config.toml
encoder_arch = "vit"
model = "masked image model"
dataset = "flat shapes of many kinds, plain or patterned, on busy backdrops"
train_examples = 97500
image_size = 24
crop_scale_min = 1
horizontal_flip = false
translate = 0.06
method = "mae"
mask_ratio = 0.5
loss = "mse"
encoder_norm = "rmsnorm"
encoder_norm_position = "pre"
encoder_activation = "gelu"
encoder_mlp_ratio = 3
encoder_head_dim = 16
encoder_fused_qkv = true
encoder_bias = "all"
encoder_qk_norm = true
encoder_layer_scale_init = 0.1
encoder_parallel_block = false
encoder_inner_norm = false
encoder_moe = "top_k"
encoder_num_experts = 8
encoder_moe_every = 2
encoder_expert_mlp_ratio = 1
encoder_experts_per_token = 1
encoder_shared_expert = false
encoder_patch_size = [2, 2]
encoder_layers = 8
encoder_width = 384
encoder_positions = "learned"
decoder_width = 192
norm_pix_loss = false
decoder_layers = 3
residual_init = "scaled_by_depth"
optimizer = "soap"
beta2 = 0.999
lr = 0.0022
beta1 = 0.95
shampoo_beta = 0.999
eps = 1e-08
precondition_frequency = 25
max_precond_dim = 1024
one_sided = false
adamw_lr_other_params = 0.0012
grad_clip = 3.0
magnitude_pruning = 0.7
steps = 8700
batch_size = 64
epochs = 5.7
lr_schedule = "cosine"
final_lr_fraction = 0.05
warmup_steps = 1740
weight_decay = 0.1
adamw_weight_decay_other_params = 0.05
Rows from block 3 of the encoder of a small masked image model, named by matrix and row number. Rows with one number within an expert belong to one neuron, the router's apart. Each number is 128 + 32 x the weight over its row's rms, rounded and kept within 0 to 255. All counts start at 0.
Before each expert's rows are labels from the 100 images, of 14976, where the router gives the expert most weight on average: "top examples" is what is common among them. Only what is clearly more common there than usual is listed. The data: flat shapes of many kinds, plain or patterned, on busy backdrops. In brackets: how many of the 100.
# router: router (encoder.blocks.3.mlp.router.weight, 8x384, trained with AdamW), inputs 231-307
# up: expert up (encoder.blocks.3.mlp.up, 8x384x384), inputs 231-307
# down: expert down (encoder.blocks.3.mlp.down, 8x384x384, transposed), outputs 231-307

# expert 4
top examples: count: one (47)
router.4 [196 109  80 126  81 136 124  71 136 137 180 115 159 148 117 128  68 122 193 126  97 102  96 100  97 100 130 147 106 146 128 131 104  73 126 116 131 119 164 131 122 141 108 127 120 138  84 138 160 150 142 105 215 121 106 112 141 123 154 115 151  91 170 176 137 121 115 103 109 181 139 120 185  88 127  54 170]
up.0 [ 45 128 128  89 168  96 128 128 128  95 128 128  88  71 128  48 128 128  61 128 128 128 147 128 185 128 128  84 128 128 128  85 128 128 128 128 183 128 166 151  83 128 128 154 128 128  98 165  63 128 166 128 128 128 128  18  88 128 128 128 128 128 128 128 217  62 128 128 128 128 128 176 163  96 128 128 128]
down.0 [161 128 128 128 128 128 128 128  90 171 163 209 128 128 128 128 184 164 128 128 104 128 128  88  74 128 128 173 128 128 128 178 128 128 128 128  92 189  55  94 128 128  88 128 165 128 128 128 176 128 175 128 128 189 223 216 200 128 128 154 128 113 128  58  73 128 128  77 166 101 128 128 128 128 128 128 128]
up.1 [128 186 128 128 152 128 128 188 155 100 128 128 128 128 128 128 128 128 159 128 128 128  76 128 152 101  98 128 128  74  95 128  96 128 128 128 154 128 128 154 128 176 128 167 128 128 100 175 128  97 128 128 184  39  49 128 128 156 189 128 128 194 128 162 162 128 128 173 128 181 128 128 128 145 128 112 128]
down.1 [128 128 128 128 128 128 128 128 198 186 128  77 128 128  83 128  71  87 128 128 128 128  84 128 128 128  85 128 128 128  30  80 176  90 128  77 128 128 128 165  81 176  93 128 128 128 204  62 128 182 204 128 128 128 128 128  52 128 128 128 169 128 128 128 128 128 128 128  63 200  69 168 128 128 128  52 174]
up.2 [202 128 128 128 128 128 150 128 128 154 177 182 196 128 128  57 128  82 192  41 140 128  41 128 168 128 128  67 128 193 128 128 103 143 128 128 128 151 167  59  70 128 147 106 128 128 128  85 154 128  91  85 118 128 128  90  83 174 128 113  91 128 128 128 128 135 128 128 128 128 128 128 128 128 128 206 128]
down.2 [128 128 128 128 128  86 128 178 128 128 128 128 128 184 147   5 128 128 128 128 128 128 106 150  43  64 128 128 137 128 128 188 128 128 128 128 128 128 128 128 128 128 128  76 147 128 128  90 128  92 128 128 128 128 128 128 128 128 148 128  54 128 128 128 150 159 128 108 128 128 101 177 128 150 114 128 128]
up.3 [128 128 128 128 128 106 128 128 128  80 108 128 128 128 128 177 128 128  60 128 128 158 128 183 128 128 128 128 128 128 128 128  77 128 128 128 154 128 128 128 216 128 184 128 128 128 128  79 178  88 128 128 128 128  87 128 193 128 128 128 164 207 158 128 128 128 128 128 128 128 128 128  72 128 175 128 128]
down.3 [174 128 128 174 140 128 128 153 206 220 128  97 128 128 128 128 185  65 128 111 166 128 128 154  69 128 128 108  63 128 128  63 128 128 128  96 128 192 128 128 128 210 128 198 128 128 128  84  53 128 128  67 128 128 128 128 128 128 128 128 167 128 128 128 128 182 128 128 128 128 128 128 147 128 146  93 128]
up.4 [128 128 111 128 128 128  86 128 128 174 128 128 128  80 128 161 104 128 128 128 128 128 128 128 128  85 128 128 128 128 128 128 151  38 128 128  65 128 211 128 128 128 128  97 128 154 111 128  98 128 128 128  98 128 128 128 195 128  87 128 128  52 128  67 217 167 128  70 128  71 128 128 128 128 107 128 128]
down.4 [128 128 128 128 153 128 128 128  88 128 220  82 128 128 128 111 128 128 128 150 128 105 128  83 128 149 128 128 128 128 128 128 128 210 128  97 128 208 128 128  95 128 174 128 106 128 128 128 128 128 128 105 156 181 122 155  85 128 128 141 128 128 156 159  87 128 196 128 128 128 128 128 128 128 163 128 128]
up.5 [128 128 194 128  33 128  54 128 188 168 128 128  68  36 128 128 128 128 128 201 128 128 128  70  46 128 128 128 128 128 128 128 128 128 128 128 128 128 128 128 189 128 128 128 128 128 234 128 128 128  63  92 128 128  62 128 128 128 128 128 128 187 128 188 128 128 128 128  47 128 128 128 128 128 128  55 128]
down.5 [128 202 128 128 128  60 128 128  75  20 234 128 128 128 128  59 128 181 128 128 128 128 159 128 128 128 128  89 128 128 128 188 196 128 128 128 128 128 128 128 128  59  29 128 128 128 128 128 128 128 128 128 128 128  73 128 128  81 128 128 128 128 128 128 128 128 128 128 128 128 128 128 128 128 128 128 193]
up.6 [167 128 128 128  59 128 189 128 128  82 128 128 128 128 128 128  98 128 128  63 128 128 128 182 128 160  77 128 205 128 128 128 128  89 128 128 128 128 128  37  87 128 128 128 128 128  72  69 128 128 128  99 128 128 128 214 128 128 128  64 128 200 128 200 128 128 128 128 128 128 128 128 128 128  86  78 128]
down.6 [128 128 128 128 220 128 128  69 128 128  73 128 128 128 128  28 128 128 128 128  86 128 128 128 213 128 128 165 128  62 128 128 128 128 128 128 128 149 128 128 128 128 170 128  83 128 128 200 128 128 211 196 128 128 128  73 128 128  98 128 171 128 128  81 128 128  52 128 128  62 128 128 128  45 128 128  96]
up.7 [128 128  67 128 128 128 128  96 128 164 128 255 128 128 128 128  89 128 128 128 128 128 161  84 177 128 128 128 128 128  76 128 128 128 128 128 128 128 128 128 245 128 128  79  68  78 128 179 128  83 128 128 128 172 170 128 196 128 162 128 128 196 128 128 128 193 182 128 128 128 128 128  88 128 128 128 128]
down.7 [128 128 128 128 128 128 128 128 128  69 128 128 128 128 128 128 187 128 168 183 128  84 128 128 186 128 128 128  87 128 128  85 128 128 128  55 128  77 128 182 182 128 128 160 128 242 128 128  54 128 128 128 128 128  82 128 128 128 128 128 128  92  44 128 128  83 128  73  86 128 128 128 128 128 128 169 128]
up.8 [128 128  93 178  43 101 128 128  76 154  95  91 128  95  87 190 128  83 128 171  82 128 162 172 105  99  86 165 128 166 100  80  73 128 128 189 159  44 128 128  72 128  87 151 128  84 128 100  92 170  88 128 128 172  88 210 191 128 128 151 128 128  57 160 204 177 166 150  75 128 128 128 128  94  92 128 128]
down.8 [128 128  87  97 128 191 128 128  56  95 128  69 128 184 146 128 128  89 128 128 128 128 128 128 170 181 128  83 128 128 192 161 128 128 110 103 128 128 128 128 128 128 128 128 128 128 128 166 214 160 177 128  93 128  92 167 128 128  92  93  80 200 128  65 128  90 128 128 168 217 153 128 128 128 238 128 141]
up.9 [128  98 128 128 128 128 128 128 128 128  40 128  61  49 128 128  68  56 128 128 128 196  67 128 128 128 128 128 200 128 128 128 177 128 128 183  51  65  52 128 128  66 128 128 220 128 128 128  39  93 128 128 210 128 128 168 128 174 128  65 128 128 128 128 128 128 128 128 128 128 128 128 184 128 128 128 128]
down.9 [128 128 128 128 128 128 128 128 128 128 128 128  74  77 128 181 128 128 128  58 128 128 185 128 128 128 128  51 128 128 128 128 128 128 128 128 192 128 128 128  60  68 128  97 128 128 128 128 128 128 128 128  80 128 128 128 128 128 193 128 128 128 128 128 128 128 128 128 128 128 128 128 128 161 128 128 128]

# expert 2
top examples: blue shape (50); its colour: blue (26)
router.2 [159  97 108 150 104 103 120  95 126  77 146 127 182 156 134 160 131 116 189 125 140 125  71  75 133 115 139 156 159 129 150 104  87  88 131 165 134 108  94 116 107  96  87 118 184  91 114 115 196 129 125 137  99 132 156 116 101 151 102 107 135 102 131 144 182 139  89 138  34 180 150 113 145  71 144  86 154]
up.0 [128 103 128 128 176 128 103  38 128 128 128 128 128 128 168  47 174 128 112 128  39  71 128 128 128 145 128  81 142  95 128 144 128 180 110 128 155 128 128 128  84  67 160 128  45  83 128 128  73 128 106 128 128 158 128 128 177 128 128 128  92 155 128 187 166 190 180 128 128 128 128 177 164 128 128 169 128]
down.0 [128 202  84 128 128 139 146 167  82 128 168 128 128 128 128 128 128 128 128 128 128 128 191 107 128 100  88 157  92  52 145 128 128 163 172  82  80 128 128 128 128   0 128 200 128 128 128 103 128 128 128 128 128 128 128  78 128 128 151 128  69 128 128 180 128 128 128 128 109 167 128 128 151 109 128 128 106]
up.1 [128 128 128 128 128  62  87 128 169 128 128 128 128 128 128  67 128 128 128 128 128 128  36 159 128 128 128  73 128 128 128 128 128 128 128 128 179 128  57 128 128 128 128 128 128 105 128 128  90 128 128 128  64 128 128  99 128 128 101 128 128 128 128 193 128 128 128 128 128 128 111 153 128  65 128  69 165]
down.1 [ 63 128 128 128 128 128 128 128 160 128 128 139  88 255 128  23  64 128 128 128 155 192 128 114 128 128 128 128 128 179 128 128  67 163 128 128 128 107 128  83 128 128 128  29 128 165 128 128 128 128 106 128 128  75 128 145  61 128 128 128 128 160 161 128 128 128  68 200 128 198 128 128 198 128 128  44 128]
up.2 [128 128 128 128  74  97 128 128 128 162 128 128 128 200   0 104 197 230 128 128 175 128 128 128  72 182 128 128 181 128 128 128 128 128  92  63  98 128 217 128 128 128  36  68 128 204  95 128 128 128 128 128 128 128  65 128 128 128 128  81 128 220  55 128 128 128 128 128 128 152 102 186 128 209 128 128 128]
down.2 [ 46 128 128  49 202 207 181 128 128 128 128 128 128 128 198 128 128 128 128 128 128 128  61  92 128 128 156 128 128 128 189 207 168 128 128 128 128 128 128 128 175 168 128 128 128 128 212 100 128 128 128 128 128  61 128 128  91 128 128 128  81 128 128 128 128 176 128 128 128 128 128 128 128  79 128 128 159]
up.3 [119 115 128 128 128 128 128  88  90 160 128  41 128  65 128 128 164 128 128 128 201 128 128  96 128 128 152 128 128  91 128 128 106 128 128 128 128 128 128 128 128  88 128 102  78  31 128 128 128 128 162 128  94 128 128 128 128 128 164 128 128 186  54 128 128  93 164 158 128  66  72 144 128 128 128 128 128]
down.3 [103 128  78 128 128 152 128 146 128 128 159 128 128 146 128 128 207 128  69 167 128 128 128  92 128 128 128 162  28 128 128  86 128 163 128  22 128 128 128 128 128 133  58 128 128 255 128 128 222 128  38 128 128 128 128 128 128 128  97 128 128 128 128 146 128 128 128  89  87 177  89 128 128 128 162 168  86]
up.4 [128 128 128 128 128 128 128 128 128 128 173  84 128 128 128 128 128 128 128 177 128 128 128 128 102 128 128  58  97 128 128 128 128 128  68 128 128 128 128 225 128 128 128 128 128  17 128 151 128 128 128  84 128 128 128 128 128 128 128 128 128 128 219  88  73 128 128 128 128 128 128 128 128 128 128 230  44]
down.4 [201 128 128 128  54 128 170 128 128 128  76 173 128  72 128 195  51  66 128 128 128 128 160 128 128 128 128 128 128 128 128 128 128 156 128 128 128 128 128 154 128 128 128 174 153 217 128 186 128 128 128 128 128 168 100 128 128 128 128 128 128 180 128 128 174  56 128 128 128 128 178 128 160 128 183 226 128]
up.5 [128 128 128 128 128 128 128 128 128 128 128 187 128 128 128 128 128 128 128 128 128 128 210 128 128 128 128  79 128 128 128 128 128   0 128 128 128 133 128 128 128 128 128 128 128   0 128 128 178 174 128 128 208 220 103 128 128  36 128 128 128 169 128 128 128 153 128 128 128 128  87 128 128 178 128 128  73]
down.5 [128 128 128 181  39 128 128 128 128 128 128 128 128 128 128 128   0 128 128 184 128 128 128 100 128 128 128 128 128 128 128 128 128 162 128 128  99  13 128 128 128   0 128 128 128 128 128 128 199 128 128 128 128 128 128  42 128 128 128 128 196 128 128  16 128 128 128 128 128 128 128 128 128 128 128 128 128]
up.6 [197 197 128 128 128 101 128 128 128 183 128  55 128 128 128 128 128 128 128 128  91 128 128 128 128 167  80 128 128 128 128 128 128 128 128 128 128 128 128 128 128 128 128 128 128 255 128 128 185 128 128 128 128 128 128 228 128  96 128 128 128 128 128 128 128 128 128 128   5 128 108 128 128 128 128 157 128]
down.6 [ 66 128 128 128 227 248 128 128 128 128 128 128 128 128 128 128 128 128 128 128 128 128 186 128 128 128 188  81 128 128 128 128 128 128 128 128 128 128 128 128 128 128 128 128 161 128 128 128 128 128 128 176 128 128 128 128 128 128 128 128 128  19 128 128 128  65 128 128 128 128 128 128 128 128 128 128 128]
up.7 [107 128 128 128 128 128 128 128  69 128 128 128  91 161 228 128 128 128 128 128 128  80 128 179 103 128 128 128 185 128 128 128 200 128 128  65 128 128  83 128 128 128 109 157 158 128 128 100 128 128 100 128 128  99 128 128  67 158 128 128 108 128  90 171  44 128 169 128 128 128  53 182 214 128 128  74 128]
down.7 [128 128 128 128 128  76 128 208 137 148 128  66 128 128  47 128 128 128 128 177 128 128 128 128 128 128 128 104 128 184 128 128 128 128 172  38 128 128 192 128  60 128 128  83 128 128 128 128 113 128 128 128 153 128 198 128 128 128 128 128 128 128 128 128 128 128   6 128 128 128 128 128 128 128  95 128  76]
up.8 [128 128 128 128 128  42 128  96 173 128 128  91  66 159 212 128 128 128 128 128 128 128 128 199 128 128 128  72 128 128 183 128 128  61 128 128 128 128 128 128 128 197 128 128 128 128 128  85 128 128 168 128 128 128 128 128 128  80 128 128 168 128 128 165 128 128 128 128  88 128 128 128 128 182 128 128 128]
down.8 [128 128 128  84 128 173 128 128 128 128 128 128 128 128  43 128 190 128  92 189 128 128 128  55 128 128 128 128 128 128 128 128 206 128 128 128 128 128 216 128 128 128 128 128 218 128 189 128  80 128 128 128 128 128  65 128 128 128  60 128 128 128 128  64  77 128 128 128  69 128 128 207  97 128 128 128  99]
up.9 [128 128 128 128 128 128 128 128 128 176 128  72 128 128  64 128 128 128 128  47 128 128  75 128 128 128 128 177 189 128 128 188 128 128 128 128 128 128 128 205  34 128 128 128 128 128  71 128 128 128  90 128 128 163  75 128 128 128 128  65 128 128 128 128  64 128 128 128 128 128 128  88 128 128 128 226 128]
down.9 [194  29 128 128 185 128 128 180 241 128 128 128  25 128 128 128  66 128 179 128 128 128 128 128 128 128 178 128 128 128 128 128 128 128 128 128 128 128 128 128  80 128 128 128 201 128 128 128 128 128 128 128 128 128 128  73 128 128 211 128 128 128 128 128  96  66 128 128 195 128 128 128 128 128 212  25 128]

# expert 3
top examples: count: one (73); its colour: white (29)
router.3 [146 113  57 113 116  93 139  76 117  88 121 145 171 168 132 106 107 180 188 115 165 144 102 126 137 122 131 173  89 150 120 125 115  96 145 155  98 134 102 133 111 147  83 113 122 178 104 117 143  99 130 148 161 121 145 163 121  88 117  98 183 103 154 104 108  94  58 141  28 136 152 153 187  96 115  85 149]
up.0 [128 128 128 128 128 128 128  36 128 172 128 187 182  63 128 128  62 128 128 128 128 128 128 128 128 128 128 128 128 128 128  63 128 128 128  61 128  21  58 128 128 128 128 128 128  64 128 128 128 128 128 128 128 128 128 128 128  64 128 128 128 128 128 128 128 128 191 128 128  35 190 128 128 191 128 128 128]
down.0 [128 128 128  78  50 128 128 128 128 184 128 128 189 128 128  59 128 185 128 128 128 128 128 169  78  85 128 128 128 128 128  71  69 128 208 128 128  39 128 128 128 128 128 128 128  53 128 128 128 128  51 128 128 128  24 128 128 128  54 210 128  42  80 128  83 128 128 128 128 128 128  38 128 128 128 128 182]
up.1 [200 128 128 128 128 128 128 128 128 128 128 128 128 114 182 128 107 155 128 128 179 105 128 128 128 128 128 119 214 128 128 128 128 128  50 128  53 128  68 128 128  57 128 128 128 120 128 179 128 128 128 128 128 128 128 128 100 128 128 128 128 128 128 128 255 128 128 128 128 128 120 128 128 128 128 128 169]
down.1 [101 128 128  80 128 128 151 128 215 128 128 128 128  95 191   0 128  76 128 175 149 166 155  87 128 128  96 113 128 128 128 171 128 128  82 128 128 220 128 128 128 128 128 128 128 128 128 128 128  85 128 128 128 128 128 128 128 128 140  35  75  98 128 246 139 128  62 169 128 189 128 128 128 128 128 119 128]
up.2 [128  76 128 189 128 128 128 128 128 128 128 128 128 128  79 128 128 128 128 128 128 128 128 128 128  65 128 128 128 128  87 128 128  33 128 128  92 128 128   0 128 128  61 128 128 128  74  43  49 128 128 128 179 128 128 128 128  90 128 128 128 128  67 128  23 210 128 191 173 128  63 128 128 128 128 128 128]
down.2 [ 49 128 184 128 184 110 128 128 128 128 128 128 128 128 128 128 128 128 128  84 188 159  82 128 128 128 168 128  97  91 128 128 128 128 157 128  82 128 128 128 128 128  48 128  86 128  57 128 128 101 128 128 128 128 128 128 128 128 128 128 180 128  85 159 128  75  44  91 128 128 128 128 128 183  47 161 128]
up.3 [ 74 128 191 128 180 128 128 128 179 128 180 128 128 128 128  41 188  98 128 128 128 128 128 128 128 128 128 128  29 128 128 128 166 128 128  18 186 163  81 176 128 128 128 128  98 128 128  79 128 128  84 203 128 181 128 128 168 128 166 128 128 128 128 128 235 128 128 128 128 128 128  55 128 128 128 128 128]
down.3 [ 81 128  56 128 128 128 128 128  72 128 128 196 219  63 128 128 128 128 128 128 128 128 128 128 128 128 128 187 128 128 128 128  94 128 128 128 128 128 128 128 128  51 128 201 128 128  76  60   5 128 128 128 128 128 128 128 128  72 128 128 128 128 128   0 128 128 128 128 128  65 128 128 128 210 128 172 128]
up.4 [128 128 128 128 128 128 128 128 190 128 128 128 157  50 128 128  50 173 128 158 128 128 128 128 128 128  77 128 128 128 128  98 128 128 128 128 128 128 128 180 128 219 128 128 162 128 128 128  58 128 128  91 128 128 128 128 128 128  31 128 128 128 128 182  23 128 128 128 128 128 128 128 128 128  72 165 128]
down.4 [ 86 128 166 176 128 128 128 128 128 128 128 128  79 128 128 208 128 147 128 128  84 128 128 128 165 128 180 128 128 173 128 160 104  96  35 174  76 128 154 128 128 108 128 128 128 128 128 128 128 128 188 128 128 128 128  92 128 128 169 128 128 156 128 128 177 128 128  88 128 192  98 150 128 128 235 128 128]
up.5 [128 128 128 128  88 128 128  56  89 128 128 128 128  62 128 128 128  92 128 128 128 128 128 128 128  70 223 128 128 128 128 128 128 128 128 128 128 128 128 128 201  62 128 128  86 128 128 128  60 223 128 128 128 128 231 128 128 128 128 128 128 128 128 128 128  59 128 187 128 128 128 128  72 128 128 128  70]
down.5 [160  73 128 100 183 128  29 128 128 128 128 128  95   1 128 128 189 172 128  82  62 128 128 128 128 128 167 190  21 128 210 128 128 128 128 128 128 128 128 128 128 128 128  64 128 128 128 191 128 128 128 105 128 128 128 128 128 128 128  91 128 184 128 128 128 128 128 128 128 128 161 128  70 188 128 182 128]
up.6 [128 128 128 128 128 128  95 103 128 128 106  56 128 216 128  55 128 128 173  83  27 128 128 128 181 128 128  80  93 128 128 128 156 128 128 128 128 128 128 128 128 128 128 105  85 128 128 128 128 154 165 168  35  62 128 128  69 128  45 128 128  67 210 128 128 128 178 128 109 128 103  74 128 128 128 128 190]
down.6 [128  72 128 128 179 128 128 128 128 128 181 128 128 128  93 128 128 165 128 128 128 191 128 128 128 171 128 128 128  41 128 198 103  60 113 243 128 128 128 128 128 128 128 109 206 128   3 128  86 128 128 128  23 171 128 128 128 128 128 128 104 128 128 128 128 100 128 128 128 128 179 128  54 128 128 128 128]
up.7 [185 185 155  69 128 128 128 128 110  59 108 128 128 128 111 128 128 128 128 128  50 171 128 128 128 128 106  89 128 128 128 165 157 141 128 191 128 128 128 213 165 128 128 128 128 128 128 128 203 128  76 163 192 224 128 128 188 128 128 128 175 128 100 128 218 100 128 128 128 128 128 128 110 128 186 107 128]
down.7 [128 216  70 128  11 128  86 128 128 149 128 128 128  92 158  58 128 159 166 221 128 101 128 128 128 128 128 128 149 128 128 128 128 227 128  68  85 128 156 128 128 128  75 151 128 168 108 158 145 128 128 128 128  65 128 173  98 114 128 106 163 128 128 128  89 128 200 128 128 167 103 196 176 160 128 128 128]
up.8 [128 128 187 128 170 128  63 128 128 128 128  54 128 149 128  94 128 128 128  87 128 172 128 128 128 178 128 128 168  79 128 128 128 128 128 128 128 128 166  94 169 128 128  95 169 128  79 128 227 128 128 128 128 128 101 170  86 128 184 128 128 128 128 128 128 128 128 128  63 128  88 128 190 128 128 128 128]
down.8 [166 128 103 161 128 128 128 128 128 128 128 169 128 128  74 171 128 128 128 191 128 128 128 128 128 128 128  99 128 128  98  76 207 128 128 128 175  64 128 128 128  59 182 142 128 128 190 128 159 128 157 128 128  87 128 128 128  51 128  71 189 128 199 128 128 151 128 128 128 128 128 173 128  88 128 128 128]
up.9 [ 55 128 164 118 128  71  78 128 128 128 128 128 112 128  45 128 128 128 150  94 128 128 128  99 128 128 163 128 128 152 128 181 128 128 107 128 128 128 128 128 128 128 128 128 179 207 128 153 216 206 128 128 128 128 128 158 128  85 128 128 128 128 128 128 235 128 128 128  80 128 128 128 128 128  54 128 128]
down.9 [153 128 128 165 128 128  86 161 184 128 128 128 155 128 116 128 128 128 128 128 128 128 128 128 128 164 128 128  83 128 128 172 128 173 128  83 128 128  87 128  61 128  80 100 128 196 197 128 128 149 128 128 128 183 165 102 217 128 128 128 128 203 128  47 128 163 166 128 128 128 128 128 128  82 128 128 128]

# expert 6
top examples: its colour: orange (25)
router.6 [149 124 121 104 133 114 134  77 143  72 170 194 152 141 149  71 107 158 143  84 172 129 118 116 126 147 155 172 120 156 136 124 102  89 117 165  98 118 102 139 136 148  81 170 119 143  89 131 149 108 156 136 118  90 163 126 100 128  95 137 181  89 151 115 142 142  62 128  41 212 157  89 178 101 129  53 167]
up.0 [ 60 128 128 160 128 128 128 128 128  86 128  83 128   0 128 128 128 147 128 128 128 128 216 128 128 102  92 128 128 128  65 128  75 128 172  92 245 128 128 164 128 128 128 128 128 128 128 128 128 157 128 158  91 128 128 128 128 128 128 128 128 128 134 128 128 158 128 128 128 128 180 128 128  92  82 128  96]
down.0 [128 128 128  60 128 128 128 128 128 128  85 128 128 179  88 128 128 128 128 128 128 128 128 128  51  95 128 109 155 128 128 182 190 128 128 128 128 128 128 128 128 128  93 149 128  24 128 128 128 128 157 128 128 128 175 128 174 128 101 128 109  79 128 128 128 128 128 128 128 128  98 184 128 128 128 128 128]
up.1 [128 128 128 128 128  92 128 128 128 128 173 128 128 128 209 128 128 128 128 128 128 128 128 128 128 128 128 128 168 128 177 128 128 128 128 128 128  86 153 128 128 128 128 128  46 128 128 128 128 128 128 178 128 128 128  72 128 128 166 128 128 128 128 150 128 166 206 128 128 128 128 128 128 128 128 128 128]
down.1 [128 128 176 128  72 128 192 128 128 128 128 128 128 128 128 128  62 128   0 128 191 128 207 128 128 128 159 156 128 128 128 128 128 128 128 128 128 128  39 128 128 128 173 128 128 128 128 128 128 128 128  83  79 128 128 128  96  56 128 128 204 226 128  82 128  87 128 128 128 128 128  50 128 128  86 128  53]
up.2 [105 128 128 128 128 185 128 128 128  85 128 128 128 226 128 128 128 128  60 128 128 128 128 128 181 128 128 192  38 128 128 128  63 128 128 206  84 128 128 162 128 128 128 128 128  15 128 128 128 110 128  98 128 128 208  34 221  66 128 128 128 217 128 201 128 128  64 128 194 128 128 128 128 128 167 168 128]
down.2 [128 128  54 101 128 219 128 128 128 128 128 128 128  83 180  82 128 128 128 128 128 128 128  74 128 159 128  97 128 128 128 128 128 188 128 128 128 178 128 128 180 128 128 128 128 128 128 128 128  84 128 128 128 160 128 128  68 212  80 128 128 128 175  57 128 128 128 128  97  37 110 128 216 128 128 128 128]
up.3 [ 66 128 128 235 128 182 128 175 128 128 128 128 128 128 128 128 184 128 128 128 128 128 128 128 128 128 128 128 229 128  18 128 212 128 128 215 184 128 128 128 128 128 128 128 128 128 128 128 128 128 128 128 128 128 128  75 128 128 128 128 128  85  53  37 128 128 128 128 128 128 128  61 128 128 223 128 128]
down.3 [128 128 128 128 128 177  72 128  51 128 128 202 128 128 128 196 128 128 128 182 128 128 128 128 128  52 128 186 128 128 128 128 128 128 128 128 128 128 128 128 128 128 128 128 128 128 128 128 128  56 128 128 128 128  59 128 128 128 128  70 128 192  45 128 128 128 128 128 186 128 128 233 128 189 128 128  44]
up.4 [ 88 128 128 128 128 128 128  87  67 128 128 128 159 128  28  79 128 128 128 128 128 128 128 128  54 128 128 170 128 189 196 128 128 183 128 182 128  48 128 128 128 128 128 128 128  71 128 128 128 128 180 128 128 128 128 128 128 128 128 128 128 171  58 168  72 128 128 128  91 128 128 128 128  67 128 128 128]
down.4 [128 128 128  79 128 128 128  62 128  86 128 128 128 128 128 128 128 128 128 128 128 186 196 128 128 128 128  92 128  84 204 128 128 128 128   0 128 189 128 128 128   6 128 128 128 229 212 128  64 128  68 128 128 128 128  52  51 128 128 128 128 184 128 234 212 128  52  39 128 128 128 128 128 128 128 128 128]
up.5 [188 128 128  92  55 159 128 128 128 128  70 165 128 128 128 128  90 128 128 162 128 128 128  79 128 128 128 108 128 195 128 128 128  57 128 128 128  56  75 128 210 181 163  59 194 128 128 128 128  87 128 128 128 128 128 158 128 128 104 128 128 128 128 128 145 128 111 207 128 128 128  34  83  97 128 128 128]
down.5 [ 77 128 166 128 128 128  97  96 128  98 128  74 128 128 128 128  53  91 128 128 156  26 111  78 128 128 157 128 200 128 128 128 128  89 153 128 128 175 168 183 128 128 112 128 128 128  74 128  88 128 128 128  93 173 128 128 128 128 128 128 128 128 128 128 128 160  63 128 128 194 128 166 113 128 128 128  83]
up.6 [173 128  79 128 172 128 128 128 159 128 128 128 183 128  70 128 153  61 128 128 128 103 204  95 128  76  41 152 128 128 128 128 128 128 128  67 128 128  66 128 128 128 128 128 154 128  77 128 214 128 128 128 128 179 153  26 183 128 205  81 128 103 128 128 128 128 128 194 153 128 128 128 128  84 128 128 160]
down.6 [ 64 128 128 128 128 128 128 128  61 128  99  93  77 128 128 128 128 179 128 128 128 128 177 183 128 128  92  72 107 128 128  65 128 128 128 166 128 128 128 179 128 128 128 128  93 128 185 128  72 128 128 128 128 128 128 193 128  54  99 128 128 128 128  57 128 128 128  55 128 128 111 128 128 164 162 128  33]
up.7 [128 128 161 128 192 128 128 128 128  78  42 194  49 128 128 128 128 128 128 128 128 128 128 128 128 128  64 128  33 128 128 128  37 128 128 128 128 128  82 128 128 128 128 128  90 128 128 128 128 128 128 128 178 128 206 128 128 128 128 128 128 200  79 128 128 128 223 128  62 128 128 128 128 128 128 128 128]
down.7 [128 183 128 128 128 128 128 128 128  65 128 128 128 128 128 239 128 128 128 128 128 128 128 128 128 128 128  88 128 128 128 128 128 128  72 128 128 128 222 128 128  52 128 128 128 128  69 183 144 128 128 128 128 128 180  71 128 128 128 128  50  47 128  84  21 128 128 128 188 128 128 128 128 198 128 128 128]
up.8 [179 202 128 128 128 128  60 128 128 128 128 128 128  51 128 128 191 212 128 128 169 128  52 128 128  72 128 128  63 128 128  12 128 128 128  40 128 168 128 128 128 128 128 128 192 128 128 128 128 128 128 128 128 128 128 128 128 128 128 128 128 128 128 128 170 128 128 128 128 166 128 205  36  69 128 128 128]
down.8 [ 57 128 128 128 187 223 128 128  79 128 128 128 128  21 128 220 128 128 128 128 128  77 128 128 128  86 208 128 194 128 128 128 203  50 128 182 128 128 128 186 205 128 128 128 128 128 128 128 128 128 128 217 128 128 128 128 187  65 168 128 128 171 128 128 128 162 128 128 128 128 128 128 128 202 128 128 164]
up.9 [128 128 103  31 128 128 128 128 128 128 128 128 128  53 128 178 128 182 128 128 128 149 128 128 128  68 165 128 128 128 128 128 128 128  83 128 128 128 128  50 128 217 128 128 165 128  76  69 128 170 128 128  80 128  86 128 128 128 128 128 128  91 128 128 128 128 128 128 128 179 128 128 128 128  70  88 194]
down.9 [128 128  50  81 192 128 128 128 128 179 102 128 128 128 162 255 128  63 128 128  64  90 128 128 128 128 128 128 128 128 128 128 128 128  85  74 128 213 128  89 128  17 224 190 102 201 128 166  52 128  84 128 170 128 128 128  43 172 128 128 128 128 128 128  83 128 128 128 128 128 128 128 128 128 128 128 128]